python train.py --horizontal_flip=true --cutout=0.25 --encoder_parallel_block=false --encoder_patch_size=[8, 8] --encoder_layers=8 --decoder_layers=12 --decoder_activation="quick_gelu" --decoder_qk_norm=true --decoder_drop_path=0.15 --decoder_tie_embeddings=false --lr=0.032 --momentum=0.85 --warmup_steps=490
Rows from block 3 of the image encoder of a small image captioner, named by matrix and row number. Rows with one number belong to one neuron. Each number is 200 + 40 x the weight over its row's rms, rounded and kept within 0 to 999. All counts start at 0.
After each neuron's rows are labels from the 100 images, of 14976, where the neuron reaches its highest value: "strongest on" is what is common among them; "peak on" is the class under the peak. Only what is clearly more common there than usual is listed. The data: simulated stained blood smears.
# fc1: MLP up (encoder.blocks.3.mlp.fc1.weight, 960x320), inputs 162-215
# fc2: MLP down (encoder.blocks.3.mlp.fc2.weight, 320x960, transposed), outputs 162-215

fc1.114,220,145,77,207,108,180,260,276,207,182,225,163,255,215,202,178,260,209,240,234,193,227,236,267,173,132,223,169,237,245,181,162,215,177,190,216,201,186,183,240,182,261,232,160,178,184,267,250,133,211,170,186,154,257
fc2.114,173,196,231,202,151,247,212,171,198,221,225,254,119,242,186,205,274,197,285,202,179,206,207,190,210,165,146,224,170,188,265,167,184,205,164,122,218,159,191,89,217,197,185,252,224,216,203,213,183,125,193,162,168,189
strongest on: target cells
peak on: small cell

fc1.509,149,221,257,151,213,170,125,226,157,249,219,129,211,203,207,221,221,257,203,171,140,163,162,280,217,258,254,157,176,206,130,156,193,161,139,276,153,217,194,153,265,242,163,181,153,253,140,147,245,194,153,161,202,182
fc2.509,280,218,170,255,148,203,200,205,183,88,205,230,183,228,173,134,204,204,179,217,261,270,193,191,216,197,195,252,228,156,255,144,217,253,207,204,219,218,222,230,133,178,189,199,197,130,235,227,226,133,227,139,251,191
strongest on: discs
peak on: small cell

fc1.442,283,230,192,186,262,172,231,109,181,255,210,231,243,108,199,251,202,231,111,213,210,130,166,215,231,229,156,161,128,213,210,131,227,185,155,224,195,198,200,191,234,212,164,190,236,172,266,187,104,195,189,149,213,198
fc2.442,217,199,265,234,209,263,159,219,182,183,210,188,171,193,238,155,241,165,192,260,193,197,204,271,197,212,247,213,127,197,178,284,215,183,194,247,242,194,124,172,204,186,77,201,230,213,218,139,162,128,191,210,186,243
strongest on: crowded
peak on: small cell

fc1.35,246,127,234,193,217,232,240,191,227,203,200,200,205,157,253,182,192,133,112,161,92,257,222,209,116,168,197,166,197,198,210,157,254,193,171,182,240,249,182,207,168,199,216,186,179,92,179,163,232,209,214,176,193,222
fc2.35,148,143,173,135,186,180,225,125,207,163,113,138,284,202,231,233,220,208,177,159,217,186,159,166,186,192,247,200,217,210,205,193,222,123,208,162,248,251,156,219,246,262,170,236,170,215,202,181,156,218,125,216,200,190
strongest on: spiky cells
peak on: small cell

fc1.376,124,220,249,258,168,153,240,136,219,208,163,214,179,201,216,112,102,239,221,193,204,273,153,129,169,220,166,223,191,243,172,138,147,146,220,201,177,199,251,310,243,131,175,290,184,168,139,242,219,171,221,192,216,204
fc2.376,239,151,150,217,284,201,269,244,169,124,264,201,156,208,245,248,217,242,211,218,263,161,248,183,226,88,231,221,215,251,209,198,229,245,267,224,133,151,299,167,202,155,197,162,270,221,163,169,232,106,188,196,152,219
strongest on: crowded
peak on: small cell

fc1.64,176,295,185,213,156,192,178,186,183,151,236,174,203,247,212,175,189,189,208,166,250,186,120,246,268,172,80,219,226,229,186,118,283,201,156,190,190,213,166,163,209,229,219,166,270,192,125,124,163,197,253,214,229,144
fc2.64,252,188,223,263,220,155,163,240,168,185,223,118,208,165,185,208,131,223,213,306,113,198,188,249,235,183,270,206,211,223,198,225,219,253,242,95,115,205,250,159,222,204,210,198,165,194,208,196,250,220,254,150,151,113
strongest on: kidney-shaped nucleus; round nucleus
peak on: large cell

fc1.13,146,217,272,192,181,180,268,175,130,159,215,248,155,177,203,198,225,206,166,211,191,315,183,173,197,138,131,178,120,206,156,176,219,114,233,210,181,242,163,239,258,237,245,211,163,196,221,138,238,267,216,145,160,212
fc2.13,217,112,217,195,215,159,240,175,199,153,230,201,222,143,174,167,161,210,197,179,245,265,152,152,235,280,184,186,196,217,204,186,217,225,159,212,139,212,140,173,242,163,208,115,213,198,265,174,171,271,200,207,185,158
strongest on: small spheres
peak on: small cell

fc1.493,248,203,242,161,254,209,190,245,232,199,175,252,148,198,215,263,186,180,242,158,216,190,221,176,179,234,158,224,217,149,221,141,117,221,144,222,220,154,175,190,166,300,176,186,179,201,196,205,174,219,174,209,152,216
fc2.493,151,171,197,126,225,181,224,164,230,236,191,299,240,262,175,144,218,141,235,116,171,167,220,99,199,158,147,193,238,179,165,250,136,135,153,183,185,106,257,165,221,210,266,168,209,179,210,178,202,212,213,144,101,193
strongest on: lobed nucleus
peak on: large cell

fc1.575,168,134,173,220,230,188,153,237,221,224,164,162,190,226,224,228,233,180,268,208,137,233,225,205,187,146,224,223,216,165,254,189,219,213,251,146,215,281,105,219,80,177,76,162,210,242,299,199,208,175,163,220,136,193
fc2.575,267,228,287,141,195,252,273,160,200,202,244,252,209,176,177,189,148,175,135,172,271,241,154,200,257,286,203,196,109,193,201,236,161,176,191,200,213,176,186,285,252,263,240,171,177,184,160,168,179,195,215,197,196,211
strongest on: crescents
peak on: small cell

fc1.175,205,208,189,215,134,198,235,226,218,186,242,181,257,230,198,212,289,196,173,223,231,152,315,109,248,112,200,212,275,183,189,197,246,224,177,203,144,242,174,234,146,202,96,258,231,163,133,245,189,217,165,185,214,218
fc2.175,156,144,178,187,238,131,213,119,256,177,266,217,193,183,238,215,127,155,179,171,227,227,197,195,209,211,189,175,210,264,225,176,223,199,188,222,172,173,191,158,150,173,250,182,215,229,218,171,229,190,229,186,247,150
strongest on: discs
peak on: small cell

fc1.681,183,213,254,249,239,236,137,245,169,256,198,238,185,258,216,180,205,153,176,170,213,122,215,263,229,257,172,203,191,250,192,171,256,255,149,205,257,135,243,175,163,240,195,116,295,170,128,235,308,167,200,183,160,231
fc2.681,150,158,167,148,153,190,200,212,140,172,204,204,294,184,206,237,122,194,217,140,85,258,197,168,43,225,207,258,162,196,207,167,216,261,165,196,181,220,172,163,229,313,254,228,224,215,220,218,198,180,202,252,269,267
strongest on: round nucleus
peak on: large cell; nucleus

fc1.377,176,162,137,173,217,132,201,230,161,213,194,193,138,203,128,199,230,188,217,218,194,184,226,168,198,180,265,232,140,207,186,206,207,247,95,214,217,146,248,206,214,237,240,189,154,174,214,232,185,234,165,274,161,249
fc2.377,228,196,201,168,149,255,149,161,260,215,208,203,208,179,266,156,213,193,209,140,224,196,186,170,178,194,156,257,217,229,176,243,159,172,265,140,303,199,201,161,215,203,210,230,220,250,197,244,249,132,190,201,159,110
strongest on: spiky cells
peak on: small cell

fc1.229,164,149,265,159,226,119,259,181,226,219,225,232,204,208,187,144,209,254,237,231,180,247,264,208,184,186,146,187,174,220,109,126,287,171,180,164,185,178,162,232,195,205,262,191,234,203,128,166,235,177,177,163,198,131
fc2.229,257,187,172,188,230,181,178,196,184,211,158,187,163,239,171,253,239,287,172,229,225,230,121,199,159,152,186,127,176,188,295,181,147,194,222,289,129,242,152,231,181,162,132,151,207,226,319,214,170,229,196,143,180,208
strongest on: small spheres
peak on: small cell

fc1.10,186,123,167,216,242,243,229,258,183,202,194,249,209,204,190,222,245,179,238,199,231,220,160,149,251,236,227,189,167,207,191,115,223,203,192,189,192,229,257,157,236,184,218,200,157,255,134,184,184,203,169,185,140,222
fc2.10,179,190,182,179,169,301,180,289,171,206,134,188,92,262,194,192,149,210,196,135,201,207,266,191,171,170,210,199,281,246,168,247,218,163,220,244,254,218,226,178,209,233,248,210,214,146,213,212,162,181,258,248,206,324
strongest on: target cells
peak on: small cell

fc1.249,175,246,178,154,168,154,218,214,226,168,185,222,222,275,214,208,164,203,212,247,217,129,135,183,263,187,246,244,165,132,209,227,158,190,203,139,195,188,210,173,220,115,171,156,224,167,136,167,179,188,198,187,269,223
fc2.249,241,188,183,211,188,145,147,112,255,179,239,225,217,189,189,201,278,193,159,103,189,246,173,259,167,271,203,209,206,219,198,181,245,210,182,236,165,233,202,273,210,214,198,203,233,160,174,216,244,203,161,205,60,150
strongest on: target cells
peak on: small cell

fc1.408,150,192,224,197,174,225,178,225,170,189,211,180,210,207,147,246,199,160,175,180,239,163,194,175,267,179,151,237,251,274,263,190,212,211,220,240,96,250,184,222,194,198,182,150,192,255,237,220,148,190,168,232,200,99
fc2.408,249,161,185,136,180,254,168,113,204,113,229,233,197,166,174,238,208,203,130,164,196,207,230,229,199,258,279,182,150,202,191,242,215,180,141,217,212,192,223,171,241,175,199,213,199,226,206,126,241,128,241,160,234,255
strongest on: crescents
peak on: small cell

fc1.45,235,174,151,192,114,265,188,249,202,236,297,244,174,211,141,244,207,220,219,245,175,184,195,238,199,222,235,196,240,252,214,173,140,163,191,185,193,138,243,213,243,165,209,234,231,131,184,242,257,188,246,159,186,229
fc2.45,217,155,194,222,251,210,215,215,255,257,139,227,194,229,196,220,220,127,176,216,177,179,213,184,209,207,210,199,249,192,140,190,260,258,154,162,193,207,117,189,185,221,209,214,195,224,321,248,193,231,185,171,261,139
strongest on: crescents
peak on: small cell

fc1.131,170,205,184,183,131,243,187,205,205,194,163,213,231,222,79,198,246,236,201,251,240,221,188,192,257,237,186,234,180,287,243,145,301,155,152,182,243,262,204,164,256,185,236,239,217,230,209,277,168,161,188,158,216,215
fc2.131,243,141,115,191,210,271,162,211,189,220,212,157,78,241,270,196,175,199,196,166,229,247,187,185,172,182,280,175,227,177,174,274,171,182,223,174,211,205,157,238,231,210,164,174,162,139,237,174,166,230,249,197,153,226
strongest on: crowded; crescents
peak on: small cell

fc1.650,253,230,222,270,140,108,139,194,295,192,187,288,129,189,232,131,297,125,137,161,244,166,263,178,279,198,257,230,228,130,231,198,155,209,219,222,192,150,158,133,137,178,184,211,218,188,169,164,219,209,216,269,148,231
fc2.650,243,197,211,198,157,193,252,207,236,247,180,207,166,149,147,221,188,213,216,156,167,154,203,206,167,196,175,231,182,245,252,246,193,211,146,170,263,217,205,160,163,210,217,175,174,196,230,123,247,187,218,309,179,202
strongest on: spiky cells
peak on: small cell

fc1.12,222,174,140,240,139,223,184,225,203,194,207,110,221,196,267,163,184,260,209,211,206,89,189,181,172,247,223,179,160,219,198,209,196,229,131,220,190,197,156,168,158,224,201,137,180,186,241,183,135,162,212,229,190,199
fc2.12,154,169,233,209,261,236,180,185,211,257,207,216,194,175,169,195,171,204,137,216,148,237,289,201,215,210,198,251,167,182,194,236,174,124,261,202,235,202,257,245,226,178,173,213,186,145,145,166,272,243,182,235,243,251
strongest on: kidney-shaped nucleus
peak on: large cell

fc1.42,137,193,204,191,179,120,187,218,204,172,211,271,246,215,157,216,218,175,235,189,206,205,248,170,213,245,204,193,194,157,243,125,195,172,225,280,268,193,225,197,122,167,186,202,201,218,226,246,240,292,261,283,215,185
fc2.42,166,151,190,182,249,193,206,180,146,179,241,195,205,138,257,204,217,189,121,157,241,203,235,222,121,155,275,200,257,143,201,244,210,199,276,187,174,142,204,177,271,157,237,171,180,213,194,201,129,112,251,116,163,220
strongest on: round nucleus; kidney-shaped nucleus
peak on: large cell

fc1.82,217,270,208,134,179,169,165,206,268,239,188,185,154,136,253,189,169,167,216,142,193,213,234,210,164,174,180,115,196,203,214,190,186,160,192,173,239,133,198,266,207,207,241,226,202,212,204,237,244,191,147,187,233,203
fc2.82,189,196,184,135,183,123,194,198,210,207,264,246,225,281,162,195,159,252,203,164,217,207,274,250,182,228,184,245,214,130,226,210,231,241,209,224,225,190,215,274,252,172,155,189,190,302,159,203,261,157,239,134,214,256
strongest on: band-shaped nucleus
peak on: large cell

fc1.679,265,166,214,213,239,164,170,209,211,127,138,244,216,197,210,224,177,216,183,180,212,240,177,160,215,153,214,315,157,165,247,238,162,188,185,225,190,209,154,118,129,202,167,158,140,225,163,172,130,183,272,179,166,155
fc2.679,225,323,197,227,208,198,218,231,157,243,172,247,174,143,169,186,237,174,166,222,98,192,281,206,215,205,272,161,205,231,175,219,177,244,249,213,162,224,109,187,227,174,199,234,191,140,244,182,279,194,211,243,193,192
strongest on: spiky cells
peak on: small cell

fc1.122,215,188,180,190,238,254,220,197,195,168,253,282,172,199,225,235,157,221,161,156,175,229,199,199,209,154,199,182,165,140,281,167,212,192,244,140,155,227,210,200,215,266,167,170,179,306,199,170,176,262,239,207,224,248
fc2.122,163,147,212,204,155,228,204,251,276,137,138,152,198,221,225,218,259,229,245,225,127,179,183,260,210,154,221,167,244,213,234,161,185,204,267,257,194,225,142,188,235,209,250,158,98,113,238,187,210,160,280,155,228,244
strongest on: crescents
peak on: small cell

fc1.109,185,210,245,217,193,201,181,213,197,185,175,218,204,177,129,206,155,156,179,215,205,203,144,218,197,223,166,233,155,148,224,144,264,216,262,171,192,206,193,282,130,237,190,114,209,162,222,212,146,159,247,188,180,225
fc2.109,203,154,250,211,130,187,201,252,248,172,217,233,286,147,250,220,201,197,263,169,191,208,240,147,171,227,206,193,220,264,188,222,213,223,177,155,186,193,205,191,211,253,154,209,235,188,163,252,185,232,169,209,215,192
strongest on: teardrops; target cells
peak on: small cell

fc1.361,166,156,292,205,191,213,160,170,189,138,124,190,204,144,142,275,206,143,182,202,237,236,173,271,206,196,277,228,202,202,200,241,241,181,177,205,223,211,166,131,189,190,270,178,289,175,253,113,239,228,148,251,265,146
fc2.361,192,184,140,218,257,179,120,259,192,223,258,207,116,227,214,169,198,208,167,209,161,242,239,202,224,218,177,195,183,149,204,204,168,258,201,260,130,194,200,228,222,283,210,238,172,201,163,163,219,153,215,175,189,150
strongest on: kidney-shaped nucleus
peak on: large cell

fc1.605,182,201,195,216,214,194,273,199,207,209,204,164,194,152,137,168,165,262,159,165,301,191,258,160,189,195,217,156,164,212,162,160,209,157,108,190,306,145,142,205,188,224,133,273,239,267,173,225,201,249,193,297,219,171
fc2.605,234,231,186,177,190,181,261,195,204,167,200,223,241,211,261,236,206,150,208,217,112,239,129,287,158,213,205,212,208,211,189,243,210,177,221,239,196,221,138,185,178,138,294,160,217,118,134,225,197,247,186,230,177,219
strongest on: spiky cells
peak on: small cell

fc1.444,224,183,196,220,230,200,173,137,235,290,219,194,159,155,232,243,170,170,208,160,101,187,214,191,175,217,166,216,259,109,221,198,181,231,272,137,174,159,142,182,211,210,242,185,205,105,164,217,168,219,202,244,221,232
fc2.444,156,264,272,192,157,222,223,204,139,146,165,203,205,177,103,158,196,233,209,173,261,214,234,154,173,162,236,207,279,289,99,214,208,196,117,200,191,223,202,218,205,233,151,217,226,238,239,162,249,218,235,229,191,178
strongest on: crowded; target cells
peak on: small cell

fc1.314,269,197,173,184,207,194,243,156,209,232,192,177,147,173,164,224,196,149,241,189,131,248,139,174,205,143,204,216,179,190,243,180,200,134,187,157,174,228,175,173,231,134,175,203,234,212,246,169,101,166,271,197,222,281
fc2.314,220,173,215,192,235,252,200,194,194,195,219,260,192,240,251,218,191,183,220,190,185,156,208,241,227,234,213,290,189,263,176,212,183,271,235,240,156,166,167,207,208,199,115,158,150,166,183,161,212,184,209,191,235,213
strongest on: crescents
peak on: small cell

fc1.133,202,183,203,229,145,255,204,132,196,202,329,136,239,277,268,207,178,166,244,221,184,230,223,213,201,247,206,212,209,226,141,175,285,167,185,185,233,194,152,188,268,106,115,252,181,213,235,136,178,147,172,219,214,253
fc2.133,140,183,206,132,217,153,201,179,163,239,156,190,202,198,234,221,226,235,208,206,211,181,249,177,187,152,224,247,195,199,209,156,196,260,174,235,190,145,116,183,193,250,186,175,240,183,171,239,210,147,226,180,197,216
strongest on: spiky cells; ovals
peak on: small cell

fc1.632,198,113,285,232,190,188,232,179,207,237,147,162,154,217,191,213,215,162,273,168,204,199,223,245,210,222,263,252,169,225,189,105,167,280,161,222,204,223,250,214,199,105,202,220,226,179,156,165,157,195,180,162,194,204
fc2.632,214,226,270,202,230,195,238,209,228,163,210,197,152,259,158,237,169,244,194,215,124,220,159,186,189,158,218,173,205,192,85,217,153,226,194,249,153,210,239,201,211,213,189,224,272,187,207,180,194,236,278,224,197,125
strongest on: crescents
peak on: small cell

fc1.479,158,175,184,212,214,199,153,180,217,128,224,238,227,234,261,248,220,208,220,240,172,186,248,192,213,263,195,130,217,266,179,170,296,176,203,219,140,228,197,253,196,112,232,174,177,161,231,226,206,207,176,231,205,171
fc2.479,206,157,249,228,165,183,181,198,179,206,196,222,178,215,201,164,257,250,192,224,192,227,167,262,173,194,218,279,176,218,242,261,189,202,168,187,150,199,177,181,218,258,145,314,193,194,176,174,136,192,233,237,87,241
strongest on: kidney-shaped nucleus; small spheres
peak on: nucleus

fc1.717,269,222,221,236,228,264,186,271,306,241,235,247,237,199,172,157,230,224,285,262,194,197,202,227,174,267,211,186,155,203,196,185,246,204,160,180,177,205,168,197,246,273,239,173,217,164,156,188,205,154,195,200,202,137
fc2.717,203,249,180,247,154,138,143,168,204,224,159,179,196,237,185,212,250,177,148,229,115,230,183,199,207,197,223,172,206,120,197,271,149,176,308,175,213,175,224,75,213,196,143,197,168,289,181,248,235,161,201,183,222,229
strongest on: small spheres
peak on: small cell

fc1.381,213,197,109,262,233,235,201,206,153,201,165,219,170,84,209,198,170,230,165,166,138,135,172,165,248,157,160,235,232,194,162,210,232,230,223,236,208,286,174,184,197,270,178,235,226,199,199,201,191,214,248,209,200,230
fc2.381,212,141,194,126,166,210,233,226,207,208,153,223,200,194,256,144,232,118,204,180,307,246,221,249,153,233,254,204,242,186,254,124,164,183,228,258,183,192,150,209,204,91,219,237,141,231,162,268,158,216,230,223,276,234
strongest on: band-shaped nucleus
peak on: large cell

fc1.405,255,212,222,173,243,143,90,198,179,183,218,142,171,246,192,227,137,187,217,163,163,169,158,157,174,211,199,197,180,185,274,213,144,280,257,240,253,234,217,243,270,177,256,177,184,230,161,134,185,233,224,169,231,255
fc2.405,187,158,182,231,214,255,216,80,175,233,192,209,229,139,212,200,173,192,187,147,175,190,213,254,172,197,168,125,190,176,197,170,139,222,161,220,196,180,176,182,236,199,186,192,182,178,236,209,274,153,209,213,255,176
strongest on: lobed nucleus; crescents
peak on: large cell

fc1.185,185,232,173,134,237,230,222,159,234,185,166,167,177,266,162,292,243,112,164,144,262,153,220,184,173,199,208,250,253,188,261,157,220,167,191,177,143,187,207,216,142,186,221,128,235,114,220,145,203,243,159,204,156,282
fc2.185,208,128,206,231,158,245,199,212,187,143,220,233,228,148,259,168,85,218,200,228,185,231,281,247,183,267,162,232,119,229,195,249,247,159,207,188,188,237,115,240,170,220,172,260,151,245,174,170,103,243,142,229,238,195
strongest on: kidney-shaped nucleus; round nucleus
peak on: large cell

fc1.302,258,211,283,239,116,192,220,213,293,202,207,236,164,168,140,231,207,185,161,212,220,226,189,180,194,185,230,194,121,163,217,189,250,205,192,286,230,234,235,232,266,190,205,162,212,231,158,271,130,206,171,212,243,181
fc2.302,128,126,151,188,211,150,254,228,209,234,158,198,166,172,226,165,145,204,274,138,210,213,251,246,233,194,202,192,273,242,188,254,199,225,212,241,188,179,232,225,219,173,245,186,226,200,239,280,248,163,172,170,142,208
strongest on: crowded; spiky cells
peak on: small cell

fc1.691,194,155,293,216,166,169,164,287,120,157,264,210,169,216,235,138,82,246,191,245,143,128,247,169,178,186,202,205,206,164,176,220,167,214,208,225,232,233,187,257,177,211,152,183,216,177,155,153,274,228,236,222,135,277
fc2.691,209,204,200,129,187,198,201,221,243,156,197,194,180,179,152,204,233,260,179,179,191,205,228,208,210,218,221,257,179,227,161,156,168,240,122,229,266,202,196,150,225,217,126,234,161,216,275,151,170,149,103,233,211,204
strongest on: crowded; target cells
peak on: small cell

fc1.437,233,175,226,193,190,256,179,201,224,208,213,175,220,159,171,204,214,238,187,178,212,164,135,204,188,148,108,232,189,234,196,180,184,240,129,189,198,253,231,70,291,188,173,165,192,170,208,146,229,158,135,181,221,185
fc2.437,237,128,187,207,173,156,189,209,276,216,131,174,216,155,182,207,243,137,266,212,276,186,222,234,217,214,170,205,177,218,153,269,147,219,228,205,191,268,213,120,285,223,214,190,247,227,226,199,152,161,188,211,237,211
strongest on: lobed nucleus
peak on: large cell

fc1.299,199,236,182,214,205,218,204,236,143,179,185,247,149,215,172,132,151,159,181,158,193,255,216,253,200,252,189,128,166,188,238,201,251,250,217,139,116,223,165,196,212,255,227,145,257,144,150,211,300,245,200,228,168,173
fc2.299,83,197,132,273,180,173,228,188,211,248,195,165,267,142,215,276,229,227,199,232,199,203,233,198,261,206,191,221,217,168,167,193,182,171,196,161,206,217,164,168,225,241,229,193,170,200,171,181,187,192,219,257,222,236
strongest on: small spheres
peak on: small cell

fc1.353,221,239,190,131,169,180,180,189,164,217,232,270,245,253,143,173,265,235,174,208,228,176,155,216,182,174,194,242,225,168,192,145,145,196,119,189,193,217,228,213,200,161,201,172,205,176,189,127,257,163,202,253,263,220
fc2.353,205,183,232,201,196,215,197,207,273,195,157,155,134,196,226,235,161,140,259,282,174,139,222,199,272,264,174,239,161,319,165,286,214,203,190,187,240,179,187,160,177,151,173,193,236,204,106,228,219,242,258,249,147,235
strongest on: crescents
peak on: small cell

fc1.238,226,223,164,199,277,182,151,236,246,172,197,206,187,229,196,230,261,243,157,112,231,219,241,229,246,208,188,151,247,194,226,241,266,199,219,284,190,245,206,192,268,207,216,203,204,161,241,192,187,228,265,205,176,103
fc2.238,118,269,158,201,291,218,233,143,241,169,154,242,212,189,234,119,204,236,208,226,178,136,247,145,228,222,179,222,121,245,235,211,184,250,214,245,184,211,188,187,178,136,199,194,230,274,160,245,223,224,113,150,176,215
strongest on: target cells
peak on: small cell

fc1.565,117,231,184,183,255,212,191,204,244,206,247,161,195,146,266,174,169,211,185,98,246,226,131,168,253,234,204,217,199,225,178,175,165,241,152,170,212,170,242,187,212,186,301,281,80,186,236,226,149,285,197,128,197,242
fc2.565,230,176,224,193,190,202,182,198,160,190,255,188,225,205,221,165,240,211,244,192,199,264,149,271,157,241,198,185,227,223,247,174,213,206,239,194,240,165,200,149,173,233,182,204,130,200,178,155,173,225,161,207,210,215
strongest on: kidney-shaped nucleus
peak on: large cell; nucleus

fc1.51,166,180,198,147,206,202,188,239,239,248,246,185,195,153,135,216,184,204,196,175,261,143,258,200,269,157,219,208,117,238,208,174,210,198,185,169,168,156,128,149,252,197,179,279,199,280,235,222,137,240,224,236,277,221
fc2.51,203,219,210,170,144,226,140,165,146,196,166,217,173,241,202,167,168,197,143,281,207,230,177,265,276,165,164,268,193,141,226,138,175,146,200,198,231,190,199,199,187,230,267,127,192,247,122,162,255,103,175,240,188,115
strongest on: band-shaped nucleus
peak on: nucleus

fc1.400,274,140,169,188,201,121,182,168,172,235,163,223,193,197,199,144,222,248,154,181,264,164,180,236,193,284,196,234,176,260,249,148,158,108,193,207,222,163,171,215,131,212,275,174,258,213,133,190,231,219,180,188,155,208
fc2.400,217,189,252,179,287,237,251,216,211,142,234,289,240,216,131,216,167,227,197,189,201,202,233,117,160,199,158,190,206,212,174,320,205,194,213,162,204,242,206,247,175,128,182,266,199,188,182,169,142,225,242,229,229,173
strongest on: kidney-shaped nucleus; round nucleus
peak on: nucleus; large cell